A small model that answers yes/no questions on an image's attributes, trained from scratch: encoder norm layernorm, encoder width 160.
Rows from block 3 of the image encoder of a small model that answers yes/no questions on an image's attributes, named by matrix and row number. Rows with one number within an expert belong to one neuron, the router's apart. Each number is 128 + 32 x the weight over its row's rms, rounded and kept within 0 to 255. All counts start at 0. Numbers have three digits each. After the name is the row's rms in percent of the matrix's.
Before each expert's rows are labels from the 100 images, of 14848, where the router gives the expert most weight on average: "colour at peak" is the nearest of a few named colours to the mean colour under the peak; "top examples" is what is common among them. Only what is clearly more common there than usual is listed. The data: patchworks of several textures. In brackets: how many of the 100, against the usual share in percent.
# router: router (encoder.blocks.3.mlp.router.weight, 16x160), inputs 80-159
# up: expert up (encoder.blocks.3.mlp.up, 16x160x160), inputs 80-159
# down: expert down (encoder.blocks.3.mlp.down, 16x160x160, transposed), outputs 80-159

# expert 11
colour at peak: black (86 vs 3.2)
top examples: black (100 vs 45); patches: two (69 vs 24.9)
router.11 102:116088143119146133139158121156152111073087104114112162144136122117148060110070182106154124139128054141202165087159107139109140171115111142140189052166156093078111174187085104114098122163181122113152165134154171090151150119126125138114098051
up.8 087:073125150123096172073101126092090171135183192167112121139165107142130144131141097154143115080156185123087158202114160110206102095148140148113145160075123128140111127172210121063112105080149127173129098162084115100156116096139144160152116186
down.8 065:055139092141115142138164156141144160112014126133178201134200145092174068131128151103108151163100169181141093089135073155127106101150121126118114156182129144173115142076148096090128136135072145145164130120107094050103180131117100073106114112
up.9 131:139173144187138145162162116136114149179115111150163140137112112130101134074172064126141103140105144089051131172150123169155135134161126082120115127105054209148112075135135172135075076063088136178132154135130147174148068117131117160130116105
down.9 183:138097111084175132107091144142128078095154122171088135151100154115128100130086085080190148122074129174130133099121126092065083130148083190190109147151164088073108157131148093129128176158138133054132090127131111109168062105093130095081174163
up.10 084:117098134118198142165159104151142146154127114146115101116150167152185127112142170173123174129146114167141150083146166180115138154125129120140169109124084098120158116140104090107128118070170057153096126049154130125129091168115099057147113055
down.10 084:086140125186116112181146162102175125086075123130178158096175122125170149123107111097100125147094134133111096086128116154115091146115145106060110094137109161155075099074136143157117084107120123156235113145160145143041227119122145168168134108

# expert 8
colour at peak: green (95 vs 9.4)
top examples: green (99 vs 45.5); patches: two (69 vs 24.9)
router.8 111:125076163098085096117092145140163105105101171106143144184138125098186110108086167135111098118091121113160134089139071117096151124097133109118158154159153111140143136076150164057105157096121116150128169138170131159110123116155154091112084065
up.0 106:160104146111122119123098146065126098102209107223121091153094135128097198181142087187187131061127139124140209168113138119139089134150168161131175139112125101061138125165166141153162114109204128071107124087133098107176054092089128151136098140
down.0 097:168102135091188096165208175114161127122087135132151144125130197190163101140121148154131125150118108176135141146171132139081155149098146135136140062175078169165150102103111090147130065076133139098131160108152186090117147154152084104087134086
up.1 092:101153087100162133086118147172127117082132113131129128119163173156134096179102110107132138171101134200182121123136162121106134150133125180134079071136153123095123158077114057109137138164064198096145103138101145101136099131179129088117134126
down.1 093:083161142128086127101093121104143062120188134097126083040153125148163101164140130153111117162167174130151125152083094101159144152108138124162141148083155069073119143091166123105141122149108128149148076095100097095134147169180156128128194132
up.2 095:160206128166149148115132109102079110126152084146071091054154148168100137145148162113150131127142119150118076152136150137169159156185198169153159126119095149156072103205081094125132179111131106121093104122087122094116139099117099146126193162
down.2 074:187130094142175177137088099106075170095129172137121119112109050075171117119110105103136133123157119132105116082089111124124122146089080143114095126164157095142113159176176131119095195151155154116157103059061084197153130120131174139118086140

# expert 9
colour at peak: brown (55 vs 17.9)
top examples: patches: two (77 vs 24.9); brown (75 vs 45)
router.9 077:159132105106048044067077132164181124093126122146128077146046132102096151120083075145062176079068121140168118173099102119101104153115122170116084114120159189107192164100073118139125163182102187103170094142101116095142124142157149142091125161
up.8 107:162147158200115122170144126142119174129123106164189176140067078061104157096180064075126164109101123083127128176103117131149120113183073083138117101176123181109113156138087160135082146141109181177140156132106098106117124122162078157100109138
down.8 104:149114121191097124140169123087163155110061180126133153161186086102126117113079131073129110103066103120145079115190114132138149099112048090159135107127142200127081092068120155111090170137067143182132138137160114144160149132170134113156104139
up.9 101:184109160169125117174122110149135145159168073116112113091067135087048216149197096135144133080161086107125150198119102137194140123136125078135146094123105157115100144159096113122129139123128135154112167146072108081162106151167100175081138117
down.9 098:133084149177124124163186089094180120142105133126141129138140119076115139128101131129147100049089108093139128139146097170151128114088126081126159100102108164107145098094115146141137110068127124221117166105169133133117123182177124130161079070
up.10 098:180143154166121112143135073167152137115074110144175167136106096086122123092150053103104163116086110116147133216116135122156117134141091131142120116143128166152124151140106120120066140152070180182154145149090120082158120126146118161123122148
down.10 100:125115149199128128127143128086148165105061166131136124178144075129117104111097145087117110092097073125110066111140138127130119135116076120195122127145162171090119109049118140123115177125124112209121151111191106167154140149162155121145087158

# expert 13
colour at peak: pink (50 vs 10.5); white (27 vs 2)
top examples: white (100 vs 45.5); patches: two (71 vs 24.9)
router.13 108:118165116135138150131112117081094145202145201115154091097152112159154160131174138144116085120188168093068115152133170127168104101113143081112120186081063086157138076143171130146158132091146106137101119111102075161126160130094165195146147131
up.0 091:150130141111109138100076058084102100127151140108078114103066090071147209138133151181120114106166034122163129147153154141168120180119156110125158086128137102117147105163105152126149096161133110154094186186140167116092155092049113187158136095
down.0 086:165118160115093093160157101171195100092080120083104113155144144194147144123188163146120136150173108128140099087111146074079125135056167192142131100118135168154123122089103095100140126111121107099107155127143155083194136100142167117098132130
up.1 108:161095137090107084126135140132137138146110113191153137131113163118103124087191088112202130061045125098122198154160133120126111160164144123150148132120104157125116113157133131153067118093181121124117152138113110114180018126164127141136094138
down.1 114:172084143160157111149110122153135111110122081153113084091082155123074131189124107120133101063135127102089155117102136150096073129115149106156142086129133115058172141142057109121184167138209118116108179111171177134189097166130108129099081108
up.2 094:111153115140117137086104105115109164172131198141166093146168161172146117133131138143100136129143209162092121142107155119132131072130143173113109160096146141145138122066165103085137131099095148112133017131067033144136135138135136117114152157
down.2 080:129089126036168114124166120120144151148113125168160175097170144115129117119099119180170158149106113189139167161173133165126174105135180129089146138153088085165123089148164082126108171062142116155112115156067086139120121098151095093163109109